From a checkpoint of a small GAN.
Model: 13.2M parameters, 32-pixel images, generator norm layernorm, generator activation silu, generator widths [64, 64, 128, 256], discriminator arch resnet, discriminator norm batchnorm, discriminator activation celu, discriminator widths [80, 128, 240, 416].
Training: 4400 steps, batches of 96.
Data: trained on scattered letters and digits in many colours, 97500 training examples.
Rows from block 5 of the discriminator, named by matrix and row number. Each number is 128 + 24 x the weight over its row's rms, rounded and kept within 0 to 255. All counts start at 0. Numbers have three digits each. After the name is the row's rms in percent of the matrix's.
# short0: shortcut pointwise conv, stride 2 (discriminator.blocks.5.short.0.weight, 240x128x1x1), inputs 0-127
short0.175 029:132129114134156090107121128144130123120109140131158140105143137091117111103135145105127143157107144130132120161189164103169125130119087153128122124133137152115123226114137107156115163125131155136147142143112110144111128124165088128128118135138169144126126145127124111158129156117242151158148129071123164089141130132098121118136124159114117120149139117143114138128144138126129093120172
short0.176 086:115171117134153105109134145098096152125088118124178109134139157114098127056060122119103132110118131126093119108108120105083134141114137137110128089095166111112156166151092120097096061097097077114122140122105149131133113113144187122102126118122120120137116131090094100142130146088104148092115151147120097122124159137156141095121127130115121131136160099144132120126110104124157122143128
short0.177 093:216147110130137134100130132117160116147095134130134170103135114165144140113107132157143122149103118157132098113209136111140156134126106169146152141116161135122151103133138117164176106099121135105110150115092147128129155170120105112131083128119170100147114114126118107137160145126086096137174125102179090126130142089111104106141134135110136105121128111102128102158135095120127146139165
short0.178 060:156083140173109109139154109116138170143146130163153094104084109173134141105181148092117109173117185124123145115102125166101142101120169139107127109134124101127132120092150126146137140144131140152152173097168123134141129133120123200139124084141131203140095124117137130149128155148126130152119134124150154129130107104138106108164100133178119120140122149148114143136113139136123119119084
short0.179 060:128103115090125100116136125124144117087158121136139133123070212140163170083107133098150137129164136127135125140125166193119111117159095146126118138159099141110119150161137121146129158104170186107110100148115146131088125135143114106099140137104134133094176132143159133143110112113129115120148111101149116156128148096122150121116102120132138100132152094120126083134127127167093101154162
short0.180 044:123109113112112111155138130131166124135094143097159181131156149095128121112168125118115159116157145117128136137168121083176117157130148104131103127081090137130106124126176126136122149113072049110099136132156127131089111124177117131138121127118153136157106121118110128100131143140154174097159128113115134154135130151108139118099107132139118140090124153138130158136137084069155100155172
short0.181 025:155129160090106095096117126143087149155137086141149109122140120123145102121116099085109135130126087151108134107115112098081128163116124138108129102147098094132120255134123142140151131131099139110080093130130138136086142139101133114128169131114143124118110115128129111111137144099155147111125117140138140099143118171141124155176135109156138097149138127122127133128111140135148106120121
short0.182 048:116126081177131110143179128177136136138133166130146143131120094121153127131115114114129107152125203126125179165178134148148146123091177127083150119126115151139157151133092150100165148107124144145105116088148101094139113122083122134142122111153121146130149122131137147183122103162150151170128118107157105124136115141107117125116142183095130104144168136145092118145134107137107140138107
short0.183 034:164121133125127138158170135157154111123138140152125142096126112130150140145157113126150142112098153132137084125173146104178145145144109117142124140174133137121132202084130115151116153122171164159161142099143108143129110134129136130096162111145161143114147103117147133170135126130206100165139082077131153190127159122136137108117142142122134114107133129158159118137132163142117151099117
short0.184 053:143129119109132179131113106142143144126096106104194138128179093154097104158091138145112098115132120135139111089175119146134135120124123110144141133107116130126151175116119110178145105115076150132126116138152144109142124170124137078126107098149121120227132120117142112129107122102119120122093121118157140133130123165103121149148122102146129129127145119133103100130101105176150193128128
short0.185 045:152116129158095118096120100149130149123143118149138097118130116129141138093151128131170107130139150149121110116141127113121117114120077159118148153151103139129150180153144118129111133128107118117164139131141142153136117132098101136144103115105124134098106129091108146135091145109146075087103156093118165153146127155097107143144086139112120075186129191117112092082142205111112158109108
short0.186 100:152095130118111133125125132145139128129139134105151147109159105092085080117130123130149112130135146133138153129085109145117109105114152118126123125114166120129132088104115132227097125155152125143130126105218161131134150148105156102118080122130103135209146109125145138101136124119123129142131137104134126101189097130119131087102111117166127137134115167131136121104112126123096105124115
short0.187 037:110147139136143071070124144145138085117107114097144141117127118140118142146082142206139112114134087136196122092113121148097107087104126124154132160125103128132113158096113094092109145155154144117093111119115127128169156118144111141128087117143139133124119115132127145089098132125148130124136121088112163105126135105141133134117120098105135188138121112121109175140117091131141123134194
short0.188 065:130167135138057132133114124137138131145178124128159116142136152112162099080101133089120146132128091130128094120107136078093143126116141119128146146160111121141161255154122137118140119107104161132128139114139125143151106128131120132105116119122132138111123140105128128123147127132112135105094135100134126141125188140121150169150093143116117088140143117161111101115135171115136158126131
short0.189 126:105088114129153098111140104131145128123096132134160135099131136115147115147123138142134117136111133107158119129202121157143117117161079178140100116153073148117133116165130126154112133103143144122126092164104128146133111125129112120127096128139138118104187132121121122088152138147120127142165117073138159128115156074121122091105113130071120119163119119128106188136119168153098132181164
short0.190 079:150102098124118113139117120153134127141156202120101111131093126106157135109149133156149129112122114133097100099156124093169138150113100133142121095123146141118139145121133111114165084099146135128151139140119137162176136145121126201103109113113215108076120130122137144149138161111123093148136110107154112107140183132116129154168135130120126098153190114120129119123170119121135140109117
short0.191 097:129108114144148097120107112149136109150090171128114147090111089108160150136108139151144158138116118148136111134215120130171140167112091136116144082145151105105171114133119122114127118162126133169137135110128148166164133108119104150175111122122182105125110131121119116147155158111126178175108125130176121095128169094114166124165135127143111105179141121118122121129154125126136099117142
short0.192 126:118150118092128104125120107147130138140134157092130154117120149171094159153191133144130106112092086112100139107137152128122140138139161082150128151084123129114128096117125121112137109201155086145095111106097101131121111134136109147122128116110123139113108137166158124130119124117137157118099093121107106112090119108165128156138082134190123129133131145176117128147151051107150125121161
short0.193 061:177182118148121106107123132091112098141090129122098102106117165131144090132109138050118105166110123144115133135146144101141147098097142166118131129129132110129148098141113094085077149137099138141137141134119133131130124110195118149160111139119133132118130172130116119144127110132169203120171148152139121125115149143131113125126115158132126125152107092146158118134144109124204108129134
short0.194 122:163107166130119097125132151103125131148111135132126134137148057108092128075128101148148120106117137141140128148114121070103102097094115088140150120141142120137137114126089132129106153136121154138099142090136154138089151177154102090129095119087091109157109079138135137098178120105118129109129123127146133100124092129138108114063107137134156140091083133095156153140088104115129120121125
short0.195 135:111118156117144129158109121109115107146096121147126127131090125121141135181087083108136103137125163148106148102088106127152140084123166141109120142122142108144148050118119110102150126137142110137109136102142141097082159108129185160154117122107129137108122135116066125102133131165141145147131157170116106083118114144121135111162109117123123164173114141134127137143125135091135092104058
short0.196 035:135093119168121111126112100143137085138115107121131122131133113075144150151153140086122111143092134120143160134140112177129144119118114153124095126116152116144125178081119147167093075121101136092090119145145153129099130139115100212171106101170119156127109115107172159134092133104152133170153144141128155114116120139112147124116121180150120128107117143092142102157129115143146140106129